From a checkpoint of a small masked image model: encoder activation swiglu, batches of 64.
Rows from block 2 of the encoder of a small masked image model, named by matrix and row number. Rows with one number belong to one neuron. Each number is 128 + 24 x the weight over its row's rms, rounded and kept within 0 to 255. All counts start at 0.
After each neuron's rows are labels from the 100 images, of 14976, where the neuron reaches its largest size: "lies over" is the class under the peak. Only what is clearly more common there than usual is listed. The data: drawn small creatures on textured ground. In brackets: how many of the 100.
# gate: MLP gate (encoder.blocks.2.mlp.gate.weight, 416x160), inputs 54-107
# fc1: MLP up (encoder.blocks.2.mlp.fc1.weight, 416x160), inputs 54-107
# fc2: MLP down (encoder.blocks.2.mlp.fc2.weight, 160x416, transposed), outputs 54-107

gate.74 [111 160 130 108 169 171 174 114 117 148 155 126 181 120 139 129  99 119 100 173 108 129 156 162  97 107 158 135  80 120 115 118 129 100  95 125 133 128 126 101 138 125 101 120 132 103 156 164 104 138 182  89 107 117]
fc1.74 [131 128 150 129 149 167 124 113 116 176 129 101 174 139 119  90 118 121 122 154 129  75 161 123 157 134 118  98 114 103  91 166 136  90 145 124 130 108 136 112  97 117 107 149 127 137 116 158 151 125 131 112 145 151]
fc2.74 [141 119 152 138  85 113 136 144 127 130 108 135 105 141  82  96 167 134 124 143  98 137 122 129 167 122 101  84  82 147 170 175 100 124 137 128 150 135 116 180 164 108 117  77 147 143 131 118 130 155 102 135 136 152]
lies over: body (75)

gate.16 [ 93 111  84 137 151 127 161 120 170 139 153 153 143  69 137 139 174 141  96 103 133 107 112 128 146  90 105 146 117  85 173 123 120 125 135 121 143 114 147 100 156 125 171  87 171 164 119 118 145 159 167 146 136 164]
fc1.16 [160 122 117 144 123 130 128  98 120 108 129 132  83 118  89 105 128 149  94 116 112 144 145 119 130 103 154 145 141 139 107 143 152 181 133 159 152  82 101 119 159 112 134 143 133 167 159 140 175 112 191 156  89 129]
fc2.16 [107 142 104 140 115 131 111 114 140 112 115 122 156 134 128 171 130 142 134 128 171 158 107 117 134 148 109 141 137 131 158 167 155 117 139 121 175 117  99 108 169  97 144  96 110 172 107 169 124 107 115 137 123 134]
lies over: limb or head (42); body (42)

gate.100 [193  86 160 105 113 105 158 163 140 130 164 111 128 128 148  83 113 104 121 114 113 134  94 126 102 139 126 155 134 149 134 112 189 151 141 114 149 126 130 142 119 136 141 147 111  99  97 102 128  88 120 120 145 115]
fc1.100 [140  74 150 129 133 130 173 166 151  92 178 133 164 107 140 122 127  94 117 117 116 134 120 102  99 126 133 148  89 166 117 127 135  85 104 148 120 108 114  76 114 139 153 161 143 112 141 150 122 157 132 107 131 139]
fc2.100 [150 135 111 110 166 125 140 117 102  98 124 164 102 119 144 164 153 142 135 122 134 137 127 133 134 122 143 180 161 144 152 108 102 122 157 141 144 108 118 163 150 121 128 115 149 149 121 110 132 152 128 102 133  67]
lies over: limb or head (33)

gate.271 [116 114 160 129 121 144 120 110 124 141 115 118 136 118 148  91 101 183 130 124 122 132  99 179 109 110 180 127  69 110 113  92  98 133 117 138 160 140 100  98 130 134 124 148 124 123 163  93  87 142 130 141 111 130]
fc1.271 [ 73 138 119 140 150 138 131 110 116 134  96 106 174 121 121 115 102 165 124 119 178 143  68 169 105 138 157  68 120 116 155 105  78 139 129  98 162 134 142 151 124  88 116 151 129 120  89 123 141 131 109 117 137 129]
fc2.271 [127 114 118 112 117 101 148 123  90 107 117 101 140 114 154 146 115 169 134 112 153 129  90 151 116 124 117 111 140 117 185 127  72 126 145 107 131 142 134 174 148 124 115  94 118 148  53 131 144 126 146  84 116 142]
lies over: body (64)

gate.64 [ 77 115 125 149 147 105 142 119 127 162 123 158 141 158 134 125  67 175  97 106 111  98 134 106 156 104 117 119 141 148 110 133 161 119 143 120 154 139 127 101 150 148 170  87  94  93  94 120 136 116 104 127 104 126]
fc1.64 [128  87 136 130 138 139 107 125 136 117 139 163  89 155 150 120 131 130  97 102 136 127  93 121 168  98  92 148  85  90  85 131 132  89 113 120 130 124  97 139  97 189 161 120 176 121 129 125 129 179 101 130 107 109]
fc2.64 [136 125 126 114 102 163 137 139 165 130 135 155 157 123 150 136 153 121 155 152 136 151 154 185 143 145 148  89 154 109 151  98 129 111  67  89 107 132 146 177 116  83 130 129 136 154 136 139  85 176 134 155 161 155]
lies over: body (39)

gate.188 [165 144  91 130 116 148 148 171 126 145 147 147 134  99 188 125 122 129 160  96 153 114 139 109 113 145  84 133 166 125 126 111 106 101 125  91 132 103  92 146  97 140 110 117 104 172  89 101 112 144 114  59 143 165]
fc1.188 [115 100 147 149 142 141  68  98  86 121 114  84 120 162 113 139 155 124  83 150 119 133 143 143 153 122 163 130 138 132 133 145 128 138 163 129 129 122 144 140 145 109 171 127 133 132 158 169 131 119 157 147  59 112]
fc2.188 [150 117 143 152 155 139 114 152 116 137 133  81 136  99 120 105 122 129 111 107 114 115 120 111 135 130 111 134 117 118 128 102 172 168 122 139 152 133 126 112 121 130 134 128 103  80 102 152 115 101 137 158 121 127]
lies over: body (98)

gate.15 [115 158 136 130 138 118  88 107 100 132 146 103 136 151 114 132 110 133 140 117 117 145 145  70  88 171 121 117 160  92 112  94 140  98 159 170 138 132 125  87 140 191 106 125 149 113 103 133 120  65  88 111 141 103]
fc1.15 [105 137 147 130 116 108  83 127 105 102 128 117 111 136  91 133 131 133 127 157 144 139 137  93  99 156 112  96 149 130  98  98 127 110 140 172 139 190 115 111 139 174 118 128 128  97 115 118  97 118  80 120 122 155]
fc2.15 [129 131 173 131 123 123 112  98 148  85 107 150 167  79  80 113 153 136 104 144 156 152  83 159 155 139 140 128 127 106 129 169 118 112 153 113 145 139  96 166 181 101 135 125 129 123 147 128 137 111 131 159 117 136]
lies over: body (34)

gate.209 [135 131 131 124 129  85 130 121 101 131 192 102 162 132 110 128 143 134 148 150 114 159 105 180 111 140 143 154  64 127 132 112 133 147 136 153  97 104 158 106 127 162 137 193 108 140 128 104 106 132 135 139 118  83]
fc1.209 [115 127 138 165 132 102 133 103 140 118 146 117 134 143 120 136 123 154 103 127 187 115  97 116 131 118 141 130 178 137 122 177 116  99 142  91 133  94 138 116 135 157 145 176 123 145 108 159 192 117 134 118 142 143]
fc2.209 [128 133 132 169 134 135 137 112 122 133 108 128 188 116 136 146 107 129 106  66 152 118 110 142 129 134 129 137 109 123 116 136 128  86 119  88 144 106 123 139 119 129 129 141 160 105 117 170 191 121 137 110 145 140]
lies over: body (55)

gate.178 [133 103 128 131 119  89 138 171 157 150 144 126  92 137 129 124 150 104 136 185  88  86 128 133 141 107 104 146 122 124  92 130 138 157 158 142 144 106 181  97  94 146 140 111 119 130 167 143 128 136 135 131 125 161]
fc1.178 [112 140 112 146 131 151 124 101  93 114 139 141 140 131 118 117 121 166 117 109 141 131 141 146 148 151 141 133 141 123 183 135  97 115  94 120 110 141 100 175 168 120 122 137 138 144  71 120 149 105  89 125 138 114]
fc2.178 [ 91 132 133 110 146 118 104 126 127 148 109 127 159 148 105 177 125 115 137  98 178 122  96 125 126 122 153 129 143 116 134 132 131 135 139 121 174 151 112 130 129 119 104 132 122 147 117  98 119 101 110 135 140 134]
lies over: body (100)

gate.281 [152 113 115 103 163 138 122 153 154 138  97 119 144 132 114 171 134 130 136 111 153 118 160 140 101 127 105  96 165 133 109 123 141 132 137 110  88 102 138 120 107 212 145 127 125 140 160 129 140  60 144 101 129 114]
fc1.281 [145 122 149 109  97 124 133 154 138 148 149 143  96 122 129 109  77 153 138 161 142  88  84 111 152 102 136 182 130 128 101 132 149 155 109 123 140 156  96 117 155  88  95 112 120 161 136 135  84 201 120 128 136 116]
fc2.281 [110 146  74 156 105 162 128 129 121 141  97 124  82 160 161 135 132 129 140 122 125 134 161 108 120 138 105 113  84 109 114 144 144 106 145 117 161 120 129  86 110 143 150  78 105 146 179  99 103 166 119 148 132 125]
lies over: body (46)

gate.346 [107 149 124  97 157 145 146 126 152 128 160 108 107 140 111 122 139 112 137 176 101 158  94 159 117 108 134 150  84 153 167 134 120 142 144  93 110 139  80 127 101 131 133 127 106 124 177 157 102 103 141  90 125 167]
fc1.346 [135  90  93 131 137 102 125 138 132 111  93 163 164  90 107 164 122 130 147 184 159 126 144 122 140 122 145  79 159 120 125 161 142 107 111 107 121 123 115 154 131 115 125 174  70 151 107  82 134  87 150 143 136 116]
fc2.346 [117 114 133 105 147 144 145 115 142 122 119 105 121 132  91 113  92 130 143  87 134  75 102 151 118 124 146 152 113 139 111 133 138 195 134 157 138 101 135 134 108 130 134 110 123 146 126 141 135 125 128 139  93 113]
lies over: body (91)

gate.400 [104  96 135 143 175 120 124 134 135  83 104 137 123 104  99 113  95 134 115 177 146 133 139 127 121 100 162 109 193 122  83 116 107 109 122 102 129 126 152 162 148 157 113  99 116 132 122 132 148 171 124  97 134 119]
fc1.400 [113 140 136 122 164  97 107 130 133 141 156 159 138  97 142 131 122  95 111 100 127 131  69 119  99 141 122 158 149  97 163 122 187 129 142 106 150 156 129 108  98 119 120 136 146 129 120 105 156 124 124 122 143 133]
fc2.400 [131 127 133 144 137 151 118 114 116 138 147 121 102 110 132 138 167 147 125 141 134 122 119 144 131 116 139 165 142 132 112 154 128 186  94 135 127 130 123 172  99 133 152 165 118 132 122 112 114  94 136 112  90 146]
lies over: body (64)

gate.252 [113 159 140 116 146 107 116  96 149  86 167 139 124 131 108 127 158 115  86 120 108 150  80 152  92 123 145 152 107 119 184  64 104 121 149 125 139  92 129 160 147 145 117 118 176  85 110 118 122 124 120  87 117 117]
fc1.252 [103 160 139 105 103 148 138 126 121 121 103 130 125 134 111 150  97 117 144 113 130 150 147 114 137 147 101 146  79 135 145 150 115 108 103 127  98 167  93 112 134  74  94 115 129 126 167 109 110 163 120 121 114  90]
fc2.252 [103 122  92 107 169 116 122 134 103 109 163 139 158 134 108 155  93 154 133 138 151 157 137 121  92 132 154 123 180 140 154  68 152 115 151 105 163  99 114 111 131 112 114 143 131 126 140 153 148  94 149 116 119  74]
lies over: limb or head (49); body (33)

gate.108 [135 108 136 111 106 113  96  91  75 119 139 124 127 155 129 131 143 104  91 164 104 149 123 129 119 117 118 136 141 146 114 152 134 108 152 149 106 135 174 137 137 131 176  96 111 105 128 163 119 126 155 128  60 143]
fc1.108 [155 146 137 140 163 155 151 158 163 142 116 118 158  99 162 123 114 123 168  94 151 112 124  84 143 152 142  96 118 111 139 119 130 133 111 110 121 157  74 152 106 139  98 162 127 124 138  94 134 100  84 110 172 128]
fc2.108 [138 140 165 109  96 124 108 107 151 127 137 133  96 144 112 148  87 154 141 150 154 139  99 159 146 136 140 147 122 156 109 184 131 129 117 112 197 164 105 171 128 133 129 110  82 146 108 123 129  72 120 127 126 120]
lies over: body (100)

gate.324 [105 135 128 126 119 107 157 123  94 144 124 119 118 119 107 169 110 136 138  99 122  96 105  48 165 105 148 123 121  99 123 131 148 139 129 129 119 134 116 113 138 146 138 149 187 103 104 131 145 126 139 107  88 106]
fc1.324 [140 143 123 153 110 157 118 110 105 110 123 113 107 150  59 113  98 137 127 121 150 154  96 112 159 188 100 118 141 121 178 150 112 116 130 143 107 133 106 146 124  68 122 155 114 140 139 142 164 119  80  92 162 127]
fc2.324 [143 161  93 151 130 187 129 101 125 100 142 154 111 125 160 159 151 116 142 119 133 139 126 121 108 121 169 134 126 136 103 117 115 113  80 116 168 139  78 144 132 133 128 114 141 154 120 103  94 118 109 183 116 185]
lies over: body (48)

gate.256 [126 109 128 115 110 122 120 151 112 140  95 122 145 162 143 113 152 109 133 143 121 113 120 160 116 111 168 158  71 137 110 107 128 120 109  78 107  82 119 103 153 152 116 156 137 133 194 129 115 129 117 160 129 128]
fc1.256 [158 130 144 137  86  99 128 129 133 101 116 128 119 107 170 149 100 100 130 166 160 161 179 150  95 149 103 116 140 166 139 127 104 104 124  89 112 131  97 135 113 176 155 167 108 116 146 148  98 122 110 113 145 120]
fc2.256 [103 139 135 163 164 105 118 132 100 127  89 132 145 123 139 118 128 163 117 122 120  87  98  51 139 142  96  97 139  89 130 122 134  80 160 135 101 148 148 124 163 100 104  86 139 131  93 115 119 122 113 124 125 176]
lies over: body (30)

gate.19 [138 155 154 130 110 124 143  88 140  82 134 124 132  76 132 117 134 121 132 127 111 123 139 118 115 113 123 103 106 128 120 131 104 121 118 133 138 138 122 133 125 122 149 142 127 138 144 121 111 118 130 111 122 159]
fc1.19 [146  83 129 116 111  98 116 164  59 138 132 108 130 178 127 132 117 104 105 135  92 160 129 149 112 117 124 118 121 131 114  78 122 135  85  83 147 130 185  88 135  99 116 102 122 101 142 140 101  92  90 128 155 132]
fc2.19 [137 132 121  86 151 126  93 161 121 141 110  90 128 159 149 144 102 100 122 154  96 135 147 138 138 143 111 126 137 105 183  97 111 129 137 156 145 118 154 122 108 131 132 130 122 119 138 110 110 140  83  94 120 110]
lies over: limb or head (27)

gate.304 [136 135 136 119 128 149 123 114 121 137 128 168  60 119 118 113 134 172 101 166 125 122 128 151 139 109 196 137 116 138 180 106 154 140 105 126 163 134  99 124 125  94 107 116 131 156 106  99 109  82 100 131 130 152]
fc1.304 [ 95 122 117 130 157 138 129 136 115 144 135 177  90 115 167 148 142 172 116 169 133 120 118 109 139  68 166 151 163 115 161 121 132 122 108 133 161 121  93 114 128 102 135 132 167 146  98 110  81 113  98 125 123 162]
fc2.304 [161 120 138 120 151 151 114 135 116 124 113 142 123 120 183 135 113 115 146 120 113 119 115  92 147 126 101 142 125 120 101 136 149 127 103 151 120 131 114 157 100 142 126 126 112 136 138 119 123 135 113 140 123 145]
lies over: limb or head (53)

gate.415 [123 143 107 108 144 122 130 129  79 141 152 122 151 149 104 148 116 170 133 155  70 148 154 145 127 127 114 144 122  88 136 102 125 136 109 167 118 128 118 109 145 115 109 183 124 129 152 133 114 109 142 102 132 115]
fc1.415 [142 129 156 126 112 145 111  98 162 109 125 147 115 113 145 108 139  88 102  80 149 138 148 156 105 149 173 137 130 144  90 125 163 131 109  88 143 148 142 104 120 129 129 110 140 147 125 142 134 143 101 182 139 115]
fc2.415 [112 148 106 136 175 139 131 119 149 122 176 150 171 127 143 107  95 130 116 119 123 139 146 135 117 130 169 127 150 114 131  83 160 167  93 126 137 158 131 112  83 134 131 163 113 134 111 162 122  86 129 129 124 107]
lies over: body (90)

gate.377 [ 99 103 130  86 157 118 159 133 100 131 166 108 119 110  66 102 116  89 116  83 124 111 108 157 123 160 101 136 102 152 123 104 129 158 100 105 111 102 129 170 120 115 123 138 105 172 123 117 127 115 127  72 118 110]
fc1.377 [130 128 125 137 116 114  92 137 131 120  82 142 100 171 184 188 123 152 148 165 142 134 136 170 136 108 160 124 150 115  96 123 176 159  99 110 148 121 148  97 110 112 139 105 141 144 166 114 121 143 132 126 142 147]
fc2.377 [132  98 163  83 119 122 135 145 121 122 140 123 135 126 127 141 133 118  76 104 157 113 107 113 106 108  83 159 139 130 172 128 132 135 123  90 123 119 141 122 125 149 118 151 134 161 127 169 122  86  95 143 138 146]
lies over: body (37); limb or head (25)

gate.116 [122 128 127 107 144 151 138 112 122 116 164 142 165 125 133 106 129 137 121 116 124 146 128 139 129 150 121 150  50 145 120 107 145 128  94 115 111 117 111 112 138 166 142 163 138 145 189 145 106  95 114 116 119 109]
fc1.116 [125 134 127 157 128 164 130 151  98 105 129 154 116 162 112 145 111 153 119 100 174 164 130 128  87 143 158 124 101 139 139  91 143 119 102 135 126 144 145 129 117 107 140 114 158 126  94 113  96 101 127 131 151  68]
fc2.116 [150 120 136  98 156 125 135 140  99 153 137 145 144 149 150 130 102 154 156 121 140 110  90 190 114 102 109 147  98 128 154 104 136 129 145 115 125 127 192 150 117 134  93 129 127 117 117 142 119 113 118 108 103 144]
lies over: body (38)

gate.186 [107 176  90 133 148 109 113  86 143 104 111 145 143 125 103 166 177 107  77  85 150 150 104 157 117 147 104 142 125 117 146 111 118 126 119 114 113  95 171 118 181 124 146 104 172 146 147 133  95 157 130 148 114 162]
fc1.186 [134 100 174  92 105 162 110 143 113 158 156 110  80 135 137 118 123 141 170 172 114 116 153 147 140 117 158 143 109 155 169 146  99 142 145 118 148 122  93 111  79 107 148 134  88 108 106 130 128 130 103 107 138  78]
fc2.186 [145 123 156  62  78  99 131 122 136 133 176 139 125 139 117 120 121 115 170 135  97 131 121 134 108 142 132 142  93 132 186 104  99 102  94  93 123 174 106 128 121 143 127 131 134 123 119  80 134 123 112  89 143 140]
lies over: limb or head (53)

gate.315 [135 122 146 141 141 139 150 155 102 120 128  86 126 140 127 150 132 131 127 130  87 147 140 117 139 104 115 120 142 145 114 115 114 182 124 142 132 111 146 154 130 129 105 133 176 114 150 130 124 130 183  98  54 133]
fc1.315 [170 141 104 107 153 131 115 151 146 135 121 148 159 134 150 150 104 153 171 124 169  75 114 123 142 152  92 115 125 133 151 151  92  88 149 105 138 148  88 170  98 137  96 121  99 138  91  89 123  96 113 139 131 144]
fc2.315 [144 140 158 127 119 141 123 136  98 106 103 103 132 130 129 151 123 108 136 130 131 184 130 119 106 158 149 139 122 142 126 106 156 162  85 125 176 123 110 101 154  85  98 153 118 130 136 112 128 130 129 153 114 126]
lies over: body (74)

gate.18 [133 155  87 159 101 103 136 104 114  91 112 124 100  97 126 110 185 103 107  84 138 161 119 127 106 139 130 152 131 134 123  96 113 135 143 121 120  57 155 114 158 129 126  92 154 143 170 159 135 155 168 149 104 169]
fc1.18 [110 149 121 148 124 143 147 104 129 109 163 141 159 105 137 141 144 134 120 120 119 164 140 125 123 118 120 106 126  89 136 118 136 138 120 169 120 106 173 121 159 133 143 115 154 115 152 153  83 116 151 152 126 100]
fc2.18 [ 72 125 130 165 125 126 101 105 134 123  89 118 156 145 138 117 138 135  61 109 143 143 123  94 151 156 133 139 183 136 118 168 129 128 108 134 149 130 103 105 113 101 134 100 119 111 112 157 169 121 131 228 118 122]
lies over: limb or head (82)

gate.341 [ 93 108 131 157 103 101 142  68 132  90 130 129  87  83 142 103 161 116 112  92 116 129 137 101 130 147 108 126 110 104 133 108 104 149 107 161 119  98 131 117 109 129 159 152 130 158 155 156 135 158 122 159 115 124]
fc1.341 [114 128 155  84 139 117 143 133 140 149 128 129 193 114 175 107 101 128 138 108 118 171 147 105  96 117 182 174 146 129  91  73 158 153 116 134 131 112 110  52 122 106 133 150 124 143 122 179 105 122 117 148 158  92]
fc2.341 [134 109 139 136 158 102 125 121 133 118 139 132 161 116 142 126 154 124 147 123 140 140 109 150 140 122 120 151 106 103 143  89 132 115  96 133 118  96 134 137  95 125 131 116 116 116  92 122 149 154 125 157 104 148]
lies over: body (50)

gate.263 [141 106 100 122 152 108 140 128 123 151 184 163 132 128 175 122 131 148 111 124  63 141 179 166 117 131 132 145 136 161 113 102 141 143  89 142 141  99 151 114 121 164 122 102 102 155 149 145  99 101 129 122 125 164]
fc1.263 [113 148 123 120 114 126 105 139 118 115  71  91 128 130  95 125 121 108 129 134 179 107  71  74 157 133 108 122 129  75 115 147 112 114 160 114 105 151 129 110 125 105 127 140 138  98 109 122 159 155 126 126 155  82]
fc2.263 [160 111 101 130 122 130 100 167 127 146 181 148 127 127 122 137 135 128 124 149 135 132 130 133 152 155  99 144 121 129 166 112 168 135  73 102 117  88 174 109 119 110 145 157 124 131 151 145 111 103 124 122 127 140]
lies over: body (89)

gate.147 [155 134 117  96 116 114 145 113 110 140 140  87  98  90 118 115 123 126 148 129 114 133 134 136 114 109 132 128 148 127 122  72 174 198 146 142 133  91 149 140 167 134 120 117 113 143 114 124 121  90 156 120 107 103]
fc1.147 [169 137 102 111 116 151 124 123 105 187 130  73 125 123 116 156 109 132 148 125 109 117 137 109 134 119 135 140 154 100 139 122 117 164 124 132 152  93 140 116 159 124 103  88 133 148 132 155 107 122 189 130 114  74]
fc2.147 [ 95 132  89 130 130 119 132 105 109 127  89 142 111 113 151 162 120 145 110 170 164 148 150 101 151 139 127 145 146 125 130 127 119  93 130 101 115 105 120 125 142 114 126 138 136 137 189 132 140 157 146 121 112 114]
lies over: limb or head (39)

gate.84 [125 129 129 121 139 118 139 116 100 124 131 122 133 112 121 163 123 103 124 138 117 127 127 126 111 115 110 138 123 112 107 131 148 145 123 143 137 116 126 116 120 116 128 121 108 131 132 129 146 121 162 116 115 116]
fc1.84 [147 115 121  96 149 140 139 133 119 146 153 150 113 120 164 122 159 160 119 116  92 112 136 111 158 154 131 135 163 145  73 144 101 138 160 130 129 223 125 116 135 114 109 102 156 157 113 120 113 127 130 105 130  99]
fc2.84 [117 136 135 102 133 125 153  96 127 101 105 151 156 133 135 117 113  34 177 171 145 142 117 157 101 121 131 130 124 129 170 171 145 149 120  92 127  93 103 129 152 106 124 164 108  93 137 136 135 126 145 120 148 134]
lies over: body (33)

gate.369 [119 160 144 111 111 109 106 142 135  75 132 156 160 153 121 158 115 106 129 104 141 140 133  85 114 156 127 131  85 147 139  98 167 128  99 121 110 135 123  50 122  90 127 140 130 104 178  88 106 184  95 125 142 102]
fc1.369 [ 96 146 124 147  83 131 102 122 128  69 135 124 144 123  93 122 124  83 113 114 148 137 137 103 104 166 140 138  93 150 170 145 124 116 105 134  94 157 114  81 121  77 143 126 152  90 161  88 116 182 103 131 116 126]
fc2.369 [130 119 150 120  74 112 116 114 100 104  94 135 140 116 117  99 145 127 120  96 138 149 102 131  83 132 140 166 100 130 102 145 128 139 133 125  91 126 154  94 179 128 123  65 159  90  91 115 172 131 138 137 136 146]
lies over: body (61)

gate.3 [ 82  76 150 136 174 123 122 151 172 153 184 148 127 156 127 125 126 134  96 126 117 136 107 136 122 104 110 115 155 142 116 121 173 129  64 111 150 167 156 144 109 129 144 115 118 149 176 122 117  64  95  99 121 115]
fc1.3 [121 111 147 161 133 144 107 107 150 156 146 111  93 106 147 152 144 130 142 119 136 116 180 131 142 167 170 147 112 117 137 112 168 152 162 150 137 112 112  75 116 120 130 148 110 133 126 144 150 142 118 165 131 125]
fc2.3 [172 147 121 141 108 127 131 136 162  99 123 192  43 130 104 126 126 138 130 134 130 131 146 127 137 148 138 108 171 141 137 168 145 106 156 110 138 163 177 108 150 123 131 127 125 123 100 110 142 116 130 103 163 118]
lies over: body (62)

gate.77 [ 96 132 112 110 162 134 126 123 163 143 120 117 138 127 158 156 195 118 128 163 123 134 142 155 138 116  84 136 106 105 149 146  96 114 160 157  91 124 136 110 109 174 150  89  98 112 139 163 109 136 116 153 144 126]
fc1.77 [101 133 135  92 165 134 118 138 167 128 168 145 116 114 109 165 113 126 133 104 133 115 126 148 160 127  96 135 143 168 193 106  89  96 165 114 146 151 157 170 132 129 146  94  85 130 101 135  90 102 125 126 135  96]
fc2.77 [133 104 154 117 109 113 147 119 138 147 143 166 140 136  93  81 105 157 144 172 124 105 143 139 141 122 132 135 117 158 114 130 115  86 125  98 133 129 124 141 121 141  95 134 120  95 148 117 143 109 136 101 129 131]
lies over: body (40)

gate.288 [111 126 159 130  95 126 106 127  96 120 147 128 136 134 120 148 130 117 128  91 102 162 135  90  95 159 150 126 137 128 144 122 124 122  90 123 174 160 132 139 123 101 101 170 176 153 119 140 123 125 136 111 114 133]
fc1.288 [126 136 159 142 130 111 104  86  79  91 131  96 148 109 104  66 126 105 131 118 139 132 121 144 127 177 173 108 129 116 115 100 143 179 144 101  96 126 146 161 148 124 135 119 146  98  69 123 154  98 120  97 132 144]
fc2.288 [110 138 100 145 168 169  92 132 117 175 130 114 116 155 139 130 116 142 116 151 122  89 114 184 170 139 127 140 117  94 103 154 142 112 127 128  74 109 130 130 101 134 132 101  90  86 154 114 130 108 124 141 134  91]
lies over: limb or head (27)